From a checkpoint of a small contrastive image-text model: 64-pixel images, text encoder norm layernorm.
Rows from block 7 of the image encoder of a small contrastive image-text model, named by matrix and row number. Rows with one number belong to one neuron. Each number is 128 + 24 x the weight over its row's rms, rounded and kept within 0 to 255. All counts start at 0. Numbers have three digits each.
After each neuron's rows are labels from the 100 images, of 14848, where the neuron reaches its highest value: "peak on" is the class under the peak. Only what is clearly more common there than usual is listed. The data: rendered scenes of coloured solids on a plain floor. In brackets: how many of the 100.
# fc1: MLP up (encoder.blocks.7.mlp.fc1.weight, 768x192), inputs 96-191
# fc2: MLP down (encoder.blocks.7.mlp.fc2.weight, 192x768, transposed), outputs 96-191

fc1.724:116180111083156155098175117124151149163163107145139148133123136135133120122111171173163149151142084111073114161146144120119133121120145143116173145116128121140137128120143104130146097115142142117117160105132122133082140157141168145108118153110111127140144070156083136169125121136148098131
fc2.724:121099139127100116112148169155137111109151127135087146121117093133097124095151114097178141138130154108174130142129147120131129094111178149188154126135157104096102164135133139157121116173113121150138100097119127133124094104118123140113096158149106111144108094131158188181130108142111103134
peak on: twisted bar (27)

fc1.474:129164148152097124105134141108171123176098101141161087123137156163106118132176146128108147112137140143136101150137109153125100154117136131122134119163127095120130123117112128123118137141148179157128107174132095074098146091104136174151104114161107067140140127151099171151108123103127141115
fc2.474:104125075125145141103135164111124140124158096125149113133151127178141128165125111155135089076136130150131096150113141104128169122117134153108067119108102141145107129152132116104149117140102143122161118131152101156170121138130106130112101104101116155149133104047144134149149138083112087127
peak on: tube (34)

fc1.689:132134162103120121098166125112120157115128129115107196150103165102105147095105125125096147144123130104114113116156102109128160090154092171130104115163128143177127122102110127126099101151123143131158158112132120150128117080154137161120115125114143104125156146178100142113127152097152144076
fc2.689:115103156134111104159145120153112108122109108079148147118089090113082117122105139130150091120137157115167155141096129086135118162148116142112164103105127124128126176121159158145079139102139138111104129106075101127102131112131115129141118118080121197128102129170149103107137133120170096123
peak on: wedge (39)

fc1.172:115116143110099149175126124114124162167153125146080123138169140179140101061096141109109113164096132165134127149113115152128131112141122105175131166119174075106130136117125127165098142157144122114124118141095140151087161112077125139119120133159143130134154134099108107159120115106080103109
fc2.172:135122104150156126110101101146081128137120130106123131114116140141141162129093114122167159126130104137109173111171112101153129181155116105111141132149056151146174135152117080135105112119150118147109113087140113102149103127098166114123113144103136149123147094121132080124111166115193107107
peak on: bumpy ball (36)

fc1.756:151097145092096133125116116126089139141161152107089137140102138153134135105130160142149115103136151137110150126139158174113065152126144153099128154168134113106094156138129117122110119128116141090119095145147146147105141158136149165115152135116145133142070101140100156145090107116168090147
fc2.756:121105138144180115121114089083141099102101140155117097127124134166123116119091129154097134133159154080183112141112093112188092121116112110150150138150146134125116118146164098121144170104100114085093126161143113160137125140174141123156159159130092132116180090153143152115138101112131155113
peak on: twisted bar (46)

fc1.242:099127097154142137178146099125114136127135113135111182133131150089117097105117137136108127122136138123112161110122110124129144125109126183135102090182125146179152114151116112159120115122124114114146165157165104139139109117078113158118154126143132098139121142143121187142086135112107092149
fc2.242:120087111119129134148118128137135152093105140112136157222095134122121140158139126121153141124122160117165117138173111085156158131146142085151132119080093111127106168112143109130132133103109107112098120135152147123135111150143126121136129157174139148137104112095130125131135146162102170145
peak on: sphere (55)

fc1.92:120145090142117101151141185083137111141078152082110102129116122092136116084140131150158111091119136134111170102095109133134140113132103147129115079085134134100121141108171131121083131165169131113137147148189151095127116126150132111137119152106138116088164068136156122123120122124129099116
fc2.92:122097115138073156191102151122136110101155118133153108157115143123146137188100109103151162127169129107138084157086125129146098112070170147111106123097104151130090141134118129162174067116126150151158132138110123102140135119125133114092121132140107115111123115129152117130133160114110155151
peak on: tube (28)

fc1.458:120153154103145125084099110146081137119132048113136091149181164092124145129117137174093146150100161097131117113132118131162142148100111134125170134133153156109139122103087109141123148134144104112104089122122145133087104149107128110164108124125107115112152183148105115154165110144120142109
fc2.458:098105157142135086119105112141166125156122137120135127128167147129107098145121161117140141180104142084123133122108122161158149118095102159115140078146115143124123102139130132142139108136127143086138088098126128135115183157121158156121080163124130168129149152105124142130146139126110082110
peak on: cube frame (49)

fc1.43:109166115159116127136130139184091125143124095118127125142180118108143122137125162164148105127101099120118155104091095053103096148123137134130136154147156143115108176108167196110116098139116089143113116122115083115132117149143144132123121087149133151142147117145145148105122124140106106125
fc2.43:142142095122127105169165173126145182140090141146173132149129113129131100160113120071108116106093150114133130112113134162122107113144118083118068097114120099124141125110108123164153147131115107086130123110097097114105120134110099117140170160111122127138130125154126129156104109131143141167
peak on: sphere (25)

fc1.640:137128139119116092132093196106119152132106146135163144126162149184142150109135122101105124119144126086123147133163092122140178173121101128118156149165110088117120143141088174071126136123093170124130183105123135127127185107136158142138126111128109106155140133189114110138136111122165113132
fc2.640:141144126108139165103153131126148127115127134114098099131176131141116129167108119143091112140116089168138128164141099117096143132160118105134127104147074138158143090151123129149149113088152152125139140150132106148120137109140130145125137095149153131152142124148088143116101103157138146086
peak on: cog (80)

fc1.52:107114109133052118108146143131129161102110132128147134141118138108134124147081108114097144150080171104118152110110150150118133166158102114106160131096165128148122137127140143142093148153128147114099141119146104147089139132144174083121093127122154115112087115143160139168162153093145144150
fc2.52:081135133098120139151094118095171099127132168131150095124136152111137139154077120151075152128130126093124138126136155127129157151082141151144113162139073133128107114067137132067105185166083113102156118134164087119127143115131140126100127101149132155113162129153144159138146142116077121124
peak on: capsule (25)

fc1.723:113155123124159154159084154115177103097119136137158135122145160110147127085116148120099118154153131112126098117136140139073151151115134093117155112118107069109117135121128109082149143076106170116157172193120101068136115144134152115165158125150129146133144114083131161092069123095114126130
fc2.723:133148088147106151115102113142157107126082110119149121186143132114147094151101099129168116149165170149091147124079080083137143107128162113104114089177136170146136132160147144126063142160137130089132135100133112158122171097082134161116105130137123158095118122170086133104121158094095096104
peak on: spring (55)

fc1.315:123122167129145141123101180112121098128149085174117138124141100133136132095103065149164124125115129085103118168178114123121115112111137121095192150132137115146102123170148126140120070154134160139162124144156142163125117160126112139133150184128143130154123169150119109113163113130135102116
fc2.315:155152131121133122130160164153119172127162158091156067129117113122136117161165149095067160147097096129137137134120119084144137143117176156154125142149105106136121079109102156109172170133110128128110154151125141140142114155155165108114156161094122120108111104153097138161125106093157150095
peak on: cube frame (42)

fc1.83:102131154116128088106124118144080120154144145126144131117136139112185139132130115145119172160077159090116107141151165106169164159094113147115153144110184121130122153099152108115100132132124144170083131099119122145074098164108106149120108111109121082143141159125125130130110121126117131105
fc2.83:143138164159119121134075130101155126146116152170172115100146129174124111114090148130146156146118125100106103140108178125159135103097111179140129118135087125112090109124103112154106139113121171188128121141121159146114142170111100162096129133104162111121160150114164150087135118097082114144
peak on: cube frame (44)

fc1.24:121143152157103142124146146113122106115165106153126126160164135111150146118123126139130137114096145147142125121132155130181134163121180149106108152112144100165122134110090143128140120127083150152149122091093156155107079177107122144119172157114124134157094138105132156199111101144140165140
fc2.24:117141122147114137104081127146145130135136136121126133089130142119118092137090140126166107137129071134107098134083169159131150108102110167128154087149096126125139126126118129148115136102100177122105135113118122131120095139123144162150098142108173151122096185128126149101126093115104077098
peak on: cube frame (39)

fc1.66:132165144133105126139170144138153143098142135157100163159176124140133156099161122157128107102126187094106143115089126100146138110162110147113146109107133122133085078125145113142146131076131159153148134176160118132119131098113105119148138082108094108145146106130138142138139131116109096120
fc2.66:166157101142079149143130131114137110142144122126139165156154123135125105129122118158041134128113136124162073132124118123124115144153130166170124166103162104125140171101117122164119158128113133073146111137105134101140169108162118125144143111132155136154131156127129121102130118142158157117
peak on: bumpy ball (51); sphere (27)

fc1.447:173117190119127158141099159121134140136134108145164090106124138120149148136138137138124106094096173139116130116149150123102089170152157114116135182137128120105140134070168102106120114095113119162136171154124111123123097131144076094133116152094087133151123113075112143128144139186087139121
fc2.447:097134111169165135162060183113159143125151118132103115118104141124143119096157171077104159119143091144132159164140152116196154149092131112133101182158119110136106105072122123142105105138133113149113133122127112173116123123116138125152133148154109135126152073119122142105125127149113113130
peak on: disc (51)

fc1.464:137154139115124127135096114122116147098162158118145107104117157165155127129110104154112081172078143083163119154108131133168124105133135127118168147127163140154152109082092100159164139088090120139104137072114137115087128124157131178138175108169125114120126178162097112079134087173145117132
fc2.464:133111096106142063138151143164139138127127123112113166127084169207094128138135120145110131089135126172136084108113121144089148103139124165138125131138124130107155159126151096199143158150151137131116138141151135147103136153091127086124087105146138111093130148115145132121118130086117137125
peak on: bumpy ball (35)

fc1.523:130101161131132154157160163110081147142162101130091124127128142150135132122156150127157130150103110103174123078162117119118138139116101157111142170082141137097163151106103116119155099107114178184162136090118125121137109144086128126160101111140119160152093141114120102121170103133169136125
fc2.523:097100136129109139114138119146120105123144145120105109118169138107119124148117121176119156176073106113111121152130105121141160111153121105080166152165131103159144091154102082154135118146122145129116137069117149106149116126084115106155142095111124149129111127185152116140149146126098112083
peak on: bumpy ball (37)

fc1.153:154090165119118131155139195116127164107121128153121186130102150098130130086145124127156143144130144124136109130170097132082092153151103176115133136060142121095154164113088136133122103120102151161145165113130124101111102140123156130111112112124124091099122102117124089154130098103138127158
fc2.153:111142135110145175129198144078136111110115088107087109086152143111114153115108110115148173150079130120140107138121131143124130100113151076089093077171126096158117097162095098143118160201138146086109129130116120091141102119139110131121144114115101152149127096130156122107120101140157134125
peak on: octahedron (48)

fc1.88:157143069148134103149122091198089126141112131164102135152122140156160141138139136099118121147090139123119122135136138088152111111147170129127134112132129083153190099128106120128144159129081115106140141113172141144134113171161133118105094150130101108103146139131113142123102090128120144118
fc2.88:122113100148158112151127120046159103133148175136124104131178114093107149133132137129144184114172122138121132164095080084091144166151111110140153125112122128105093134113189119154103129111137145108122098132095148129101097106125111138123138111131145086089100106122127137111150171169107131114
peak on: spring (26)

fc1.96:105152152090126143179136145108129150099133110162135111106138128101125149079168111102109152141100128138155135134156099159140160177136077143151105133099113101140097153174146110144095154136164063127117150144169127133089131097093148113141152153162139149118088122129148109109152097118166116088
fc2.96:121081092186115104113144129106113152110155113120117104141119142161093115170112135137131163189142153097143128156139124135120136159132082090175155166098145113150128130140102127144143140111125189148136145094118107131138147079121119169106088091176161134129121138093130146132102144071141122169
peak on: bumpy ball (31)

fc1.757:081133080143137126113125131102098114109117096143170076124150152132161091122156105133102099132128104180142140129134122130123094091132151112117151097121157138124133172174179121102122139138125137116128122173092113122126164157065144130136137151104121137140159121089137154133122162158075115113
fc2.757:143127095172122152170088136127138146105137140079139117225161161151113121137108099092139101103136116119123103136092126126144121099156090119138146115155148108093161128159129100159131151145124138128107132122124156124115143144119149100163115123120170111107151128144162098149089118103108134126
peak on: capsule (26)

fc1.364:144155149087107110129140139131106128141104117057159092143168080127164147115098145103119173124131171167104112111110148138139152149171134124108124152120144100129134090103111134119163156125130076145108152132121116159129104115092122096125120120137134153140123104153164097120120114140141138154
fc2.364:126137076141090088111131132121147113137131125182112119111129140093106136127102127171151141128079118141106131168125103153128114113151132130165127087087126153133131123158130138117097136133137188101122136127117143103128105135132144159139141089088107177089115109085175117136115170087141100096
peak on: octahedron (28); cone (25)

fc1.750:156111164148150175113149156199139153083132134199105119113134113117150167120075130085148191071128151128121145110127139131156100159111137125085134132100124126150116113153117172107120113121120101149135125113151121110095090125094123192125174139074129129164106111162104115100132108121158114099
fc2.750:184113137178152133104180133161112137088099094135135122149117130136132113117132158122154137146155133096145143129104112121106106154093089161136114130153157143100120140124107087119145080137126098112093090192165147151119120151104159131095093115136107103149149112114136106136162121145092137134
peak on: tube (25)

fc1.519:122173099114147160128108109110110122157111081127094116138154151112192127152108164125174139086074110107163136164170121092154161145079116141131097139120151105069124185140135124119117134090117087104123128094094086124123138105122106147108125112119140121150140144129142126153145115152126098176
fc2.519:130189169081124138119152113149127142125063141163151104163140143132135166101089161140129173128128150146138128120132134040173099143161121149147134123133153136174117118153126154129125120092117100084112183129104144137106124091125161110134137122138141108163174064121118126105129110136154157128
peak on: sphere (55); dome (28)

fc1.238:162102141141122115106121135113091100116141115137110107151139174141086119159107152142181121093163125108153154151118116074173152146154091107131092158123135167194097151068118086118124101157154142123176135141128127129100147159143113127095154101143118114123146092128109068101110129124160120112
fc2.238:163115070105113098127137110140169161160142162103163151123135111154167117126082151101149099146142113126154155125102146107108112129132133082088130150122146139146146118106101087153141143159158105111116142172098129134107169123102132153108134109122132122121128102119080143079128164100154078115
peak on: jack (40)

fc1.410:077158136101134129141107137131132117126099123106156138157109143149071158094102118142125098148136106133077145180148154127101129117102133126112114111109140150119132128110140160128122130100170193149094141102138087165172142123134157122104140125120159151122137112158065114119091110117137111141
fc2.410:170109130183119145086119122095196154104129166100134122161140091111058107089110178146109117113164141164117140112172108160155110129116143136125136082137145108140100124163120132121111139109137120138129139168104133156140119130177131125145138100137131151119129100141132154112124111110101143149
peak on: spring (53)

fc1.665:143187116114107165119150142171144165138124169134123098148123108159139113104139169113095150131159130147142129134149139105077168134161188137121129117163141103119122137153145135151134144118100115095124163125141139122092158113103132141130124085112155138169134147181102117083100121139123088094
fc2.665:127141101070134118124175114153152148109109112124177145118119136098147124100116088099138130145103199153087133170114136130153118116162084124108151134092079115141153123104160139130136113108140125139102102140122136137125107123174166152125172153134126138158126122115117127130175139142118153112
peak on: cog (75)

fc1.437:120136117136114115127125134130154140145126117136160142126162164184125109137138124159123110145103108166128147139140126131148131096117121109157176118163112090079135124133124120146088153121129108145104116111165103131118131113154148128092144113087130167133109171137116148189140146101108132141
fc2.437:140147146125121110131141132108116160121146128097094126129109086114123123143131134132156195138130122102125110084130159135074179129171145129129114147150092153137142175091085100154141146152097133108153133156118142101135147154167138102096166135149168156127148100110110092129120129153129090109
peak on: capsule (55); torus (26)

fc1.339:098100103136127188108150128159124119105141110158169072121116138099167126119161086126159139075124132158066149128119152152126068116085104124120121121128135154123166094119105151151108131104139140120126120131131169170106124146114154119138139138124141161127132138153117116134190142080144155116
fc2.339:169130106097115138150099109137134166137117168115093136134129115115106160186098110158076109091169113127155150137097142113146093128157106155074133141113078136162110107140144114133136152086124179151105137122090122098129132091136130140121119144088117150105182111171109104132118141144151164139
peak on: twisted bar (28)

fc1.664:125096170057140125117120098118094137132107137112147110133094150175122109128119121110109117113120110130092081135159090120152163107095118134122107144144165071132131109096149149109111156106134141129143152148152119112116148153179115180156127105132134135128140119107142101141090114111169110120
fc2.664:158131139118126123150153127175134114109137082119131132127118157133144128147136145109139090130158092134090109099114125133095124068135137124103100118153117127130176106096143121151082106124138151109138151154132097176146104112141172123124140089136156114101104102101113125122105094121137114175
peak on: disc (97)

fc1.209:117108126149109110117111105127141125113158125153104128164130118098120136095092155132126116155155121117142140144123102145133104157154104140107172140111138127160088105184157123116119144111177169104082141144084130125081092115122134120160118073142089128133095149180125107110126138089126163077
fc2.209:082135177173158103105174127111150102099172124081128137146128156100159130122150161123120150132115096166135155166129136135146123119129158102138158104085113115114168128117169122137150089157130088175069111091111102158109148107114164152107134099143113097118107128097144130144122134118082154152
peak on: twisted bar (31)

fc1.273:119139101125082164190164156117180126127124154116138102113089107172115155096183132097117145094123115103096134128137134129145135131139175161123106110107111053120141110141099132129102170108127117119113143150138111171163109086172137125130129097113092130113136103172173146125146152143150050146
fc2.273:129131120093110154114133166121149115146124098128081135140110165159126129152115107149119133125118128100151100116083118146080166105140130135099099123142134127131166126156178132106131095133156144098120138119111101172122160168151087163114095134161166159113170151106152119080129129117119165118
peak on: bumpy ball (31); sphere (25)

fc1.32:103161119135103137116119187148151118168124175115098119174132154162105101133110082147152096086111092163159095143159114139111123090159161149109127069129159111161132094124141120147125116139103118138170127144183104133106111127128151156094115122136135156125148106149106157134110128112124139161
fc2.32:133118122133115134163115121173143146077146067122134154097141109168116089127150078126131111133114119142166134128088133099136130163103148117141133112135137143120106134148139147129145119146133135123159109077138146146158135187146113084117161138135132133131119180155188119124184109123105149116
peak on: capsule (37)

fc1.127:153153119093174125122109107146094150134140110162136141137122121119125149160126144130135111127087111093141118144111136143089112155104152103157112131100130110143102138150116132118138125143158157095134113153161166141137109153087134158120093116114101145155135143145122121121086140105202168130
fc2.127:102123138171130142161129126078123119105121125128147126132119083143162102154124124126100144121116147140095101105125099079117151135129119140136126127094142170108127103093129120193120128105140166134110153091118116122140097119150174133110164136134176131109106140111117149108135147152103098101
peak on: tube (50)

fc1.77:156128111098117109120152165105089112101092107134123107175144123141140124202154136098142091121119120149143159117171089130101083158097144134138140135152106158132145133080130148136122118174107092117145101123132155105109091154189121134112125157127065120145111103171123092118084087111161128146
fc2.77:090160156120103146145126174118110144138152182129128099119183122154113117118129157133122103118100147119129143118127150088119116153110101144137161102123114125171079154142145112121109172180104147145109105135078138154145134123126147138115109135126116120088159151133098131134097187130175153131
peak on: tube (68)

fc1.494:119153142115113111102141143141098143139143093097134139125125143082142129116154141146102119154132138114124136145136130124169107109125110155133177105146171170126125135118139115128138118132082176107120131104114102132084134148156158097083095159115115111122114156084107164120133136148156156177
fc2.494:125133132120100127140117122096143133113096117144132095148146096131142149145112197104150122135106157113114143129104133129144172086105142121126132110146121138137111097171103182138092102123114149148112180132119166075145136174123123187113143115075080148172168146128138118090164120106124106086
peak on: cube frame (51)

fc1.747:126159148132097136116134101064143094174130139125119163143133146148180141117161103096098114157151109134141101121156107140156111137134101125089133127132094110140122093155137131129134138121107112154097108159136160143127083118139112172139135102145156173087172139184114133137138109128113158116
fc2.747:138101123098114123111125169132148135130109120098147082099145122128141092151106133116127112127122138154182144122145170130112134131141139123156111098141160117086147098142178086145110147119149111126116106121156087146150130139148132137117157159145106155108117161088109153110203148137097141071
peak on: capsule (34)

fc1.384:159147123118159152151146129130103131121142113154159134131112143147140135080146106107096084121093152138102156141154171114138140122126141152159111146124126122144102119075096154068136135129170132151141145151109132094137126171095139126082101176132109110125103115109106132142084116149150133122
fc2.384:164116141104061103105150078152143103137164140111125120179150115142138150161099129121116117151144062084186119105055114143104110161122102128106112152118121125127111100159162109162149110128110150143155104115157138117139153122136128186153155094125141123137128158129147140171153159130129125149
peak on: jack (33)

fc1.435:116081118132091123170112144160103116152123144131147147149099103116132128137107136150130112109109149111135131129118112092104153102099130140110114138170130166150122137093095097167151116115140086162105110124094108120124122165195131094164159138137100150109186102107105100093151124086138164089
fc2.435:144122138132160133131150101110150128131157134109131147131120144139133170135150127123116148106135156091145088080172087165117084133135161112125118144163163136128146097129129142176070123130129159139130098151125117089123158099126142146126140145146112071113151135140121154130124123149088106138
peak on: jack (53)

fc1.558:125153161093125195097144113099133153151116114111159169129086175110155147114115153115152145176152111116181119126134159126137142152126145129141143113107103118106094115119147132138109102165084106136128142112140132089116117131137127126112110130137064122112125138149114104105123095130156120152
fc2.558:072136147107104160123081110116143106140146140129151155129149147143105130118133120134145157118131092122145151133099155121128117171161151120133137165163146175107153156151189093119126134163118081085111114134117101147111090116131149169153122149085112115122129129152138106166123152119108076098
peak on: twisted bar (40)

fc1.223:103098120152146118151130128159140113130174088150100099160108108126138119128093126166147143115123136103115162121156084135167171138079128158138142120091132140090128149102097144112130153069089143136165142098127112114125125130127167165108101201078126142092130126144123166104141128140097165137
fc2.223:131145171164131125123125121117185110143108172144125132142114110124113102159142141100189094138123144148118133151112132120145085111095143102124117109123122131148158100163101080101143127110094132086125121143131158115100133161068140132162150144127132139114105117115073156130166098082069122103
peak on: cube frame (32)

fc1.274:125155108123109129125091090111088142121133085110136146144119144130115129168108181140133132121122101122111149131112135116132126117154132131126149118147113170148112123130165060134097092128129159109092113107132122146089102175131148124041124124144123128121170123145117146114121137141115108130
fc2.274:097077152107093116118144081116106099182146165128154143142133110140127148151142163109166095132096142118155098149140136120179154124098136115126118126109138128091143110166134108200145135122121129124120130106150132125118102107085131136115102131118099111112132118132133140104142117120141090134
peak on: twisted bar (68)

fc1.408:098121115144108137133115168098094144115159107133120071179115144129126116134134151130169097125157132135126134126144096144087120139088076134133122094124117115127092113144118107159128147114155117140184129149163176092103128156094128152120117097089148122140163144152142136121141168112128057130
fc2.408:119151100106108110174107104144136144135169153112147095116167121126126138116092083116109173136131104115143151090155123115116101117120173091115126121129114116130141117131131148144113124146046134171081165106124117128157124089180170114130102162108138093113122142127117161134144104165143091106
peak on: spring (31)

fc1.147:122160113118126106121144105151078129155134120148160136142177148072144139145087158156125106163126117066149101116113114111173126176179139175098122108123146149111124125133105101166103154137140194146145133116124108143162090171112123115157122120153095148091148132133126139124108079131113150142
fc2.147:140109129124129110151111127140171156128118169136128131154116146131151115159175121126153121135145143110138120144086134146105153137084116086140148149130166112102167147108127095174174127137126174139129146175163108105158166119129152092127119097127076111139108148124082133102174135123121126144
peak on: cube frame (38)

fc1.525:138143147122134125092158126131091111097138136142122106169155162153112156136130123102148140110087165091111158145162126072136134114104104109126143147124125139106112173127141148136121133139118151119131104124161146122109093161128145133151098142045092114141109172162091081105155185094146110134
fc2.525:120147157152117156139100148094159123104141106150120129116126100120141150095128127117134132160094171115149119158104117162123129135126147127122103125159153126080131160173158115114130091164148145132097085144128113127157129160134162145114142134104094150137164129144111140116131143100121120122
peak on: tube (97)

fc1.766:153095142111124169110149134158086133153133130124124097155062129102097146144144140119129148159142119123124134153126137110119093151129117124119149124084146091122098145122095124147108136130129143158139143082108096137099090124096100178148148151105123122121085129155104102131102136138175137144
fc2.766:093134143145150123127142143111156134119071122125171129116119163154121149063123126100161158116116122121137089158113124138104151105096120141130138115152149126138120110144102143078055111144104130155132077126129161127134160141125181091128097161144091147123128145126151176131143133144114117119
peak on: octahedron (34); dodecahedron (34)

fc1.691:131081148132155134134137107168100110137128120123121119122120116128153177152172114085135161125106179107137122123161106129153119150127098174141103151136179150167097140103111134141129113148124097154154119141172145110110102179127106145138135116110153142134121110145085145065107122137153119117
fc2.691:120123138114136118141122109162137122118097117139077122156134133134126128123108107103127126098103127116156123109071126123154126149154092159080151127143154094121118078132112136118108123144126129105073113157123112133153131140077136143116106080101153145099122114133104126129114131131162151119
peak on: wedge (36); cone (33)

fc1.534:111147136115092127109141150145098139175156134146107111121095112126104105116129124105111151141090134160105134110105138157153146129124081087123156150133119132158106197137147146127137159125111107126079149102134121178104118099081135130146163169152124180134172084140112087139138159116132111117
fc2.534:135150112111176097114069139102123128122116097141126159148116131142147139121120101131094105175158179153118133131106143129121127132141157176094163135147149115133123155074093122114124113129119121136124161081125126129093151077096148148109073139147143143137137092162123151129124187084122149117
peak on: capsule (28)

fc1.270:140121140091144135122109101140086127156103149082098126116150155126167159126082158143090164092154124132104134179117147117104120102149127116082117182096141106086181149127122118097127122117115121121062122124131121162141149129141122110133124133120096111128158140145105112168147132101206174100
fc2.270:140113107123123124133129111149149127137135121111088157190121089152116110097135125147122125154147136140133163130088094149151114123142105145191128130113158146121142113116178087131107175137106084103141116150163119122082120082094133155123128140142143148119116100122164149153076153117160115166
peak on: twisted bar (63)

fc1.322:128090148133116093085151120116067118164131132132126108166097149134099129122165098145132116115119108100109140162174121122106144115154092140135113144149096125142127135139171095121130127098120120122172173119155112137128111162142103120144155109152117130164145124116129170111124152142143130129
fc2.322:147099137116102122083118136097141134114149165112127140145159173142148139139110147112125131143123126129156143149135149100163146116164140103149123107108107127087125067089154127105152118120111188057135150098101123126112146116125153100148148136159116097121172135132104131124150165136099095151
peak on: cog (93)

fc1.487:116108132150112091112123105092132112120140107133147179157110153112121142142096160112117111125122130111138124140110132116134156126143101115160154126101186128149155144113132137074101121156110127152118146156140108159107127107106135136137127125138144118140098142189145077136132113103140139183
fc2.487:138154106124143103160121130170150177082139109096141152141107114090113078134077146138069131142170139120119135131159149156103141130129153115142138150091120135114153119124152109150120115120144115163127141119111150154124116105082132113114111149166132110113142134152125153127097152121131152124
peak on: capsule (40)

fc1.248:137114129135157082137117161099161121117143137142136135149128101185089138178070118119105109119096172147110152110099128152153096078054166119121124112150141151145145142118174138085112165125114142092132129157117133156172135178112127105152089114077101135117130134126081148140138161046173155136
fc2.248:109119156149116079163150129142144174118089109145129136144121173159124156158143130126113130132129146183165152182118144133123112165126148133117145177161115113175157143150174127143125134132110109090129092117115068127106115138191166118129142123135121149113148150171123162147096118126110133087
peak on: wedge (31)

fc1.590:125119134124137127135137156111098127117106114151158125093161103179195098131100111123151145139101147105117100166145128091157139132127106111109148133105137130115144138131139077119116142094105180129109106117090116146154179156114134120140153160148090089114126160083126161132108144139128113095
fc2.590:139130139105151124120090117125192102143174173121140121123157156144084113155125106101143094159054109119128146162090139109151116130160108120114124112148146090123131107148128096160124102088111181121119146136111138161125099139092108116141084123139156114118150132132137131097083134103102078085
peak on: cog (36); jack (29)

fc1.586:154115139116132113098130139088102144119168124118139125143055130178142117115140106139127119138145148080132178152145136085096158142150086143145103153126099162143092136116131113149119118124151120158136131097135068171079080141133094137108149089150143123125154141138136144105107148132139096136
fc2.586:090089098136081108129147120169125135131104126106134136115177136164108109129166137134147105114114130162139186099093141108133165125157128112124139143137127126159118088163112120117127106147107157073110141123098158098115145112112143164119114138136046088149144148136085132143150154146142132128
peak on: cog (51)

fc1.224:143101113139101129104133125153068116109115155143165111155081143164108125181112159157136108112159124119107137153118124079159136161155104121116103147100131122125119148094131093121106098136126126137181141149117145186145135131135147114097141127143069126125155112111109127118145122134165156152
fc2.224:165142108135127105083131118143163122161156110107179109127154155147155100157150134104179113105145124138152117102149095122163117088129148130135088188097141156129120080109125129162152131173128157098123118182101119083084131146086127095110108151157135122092107122132096143114141135102151127196
peak on: jack (40)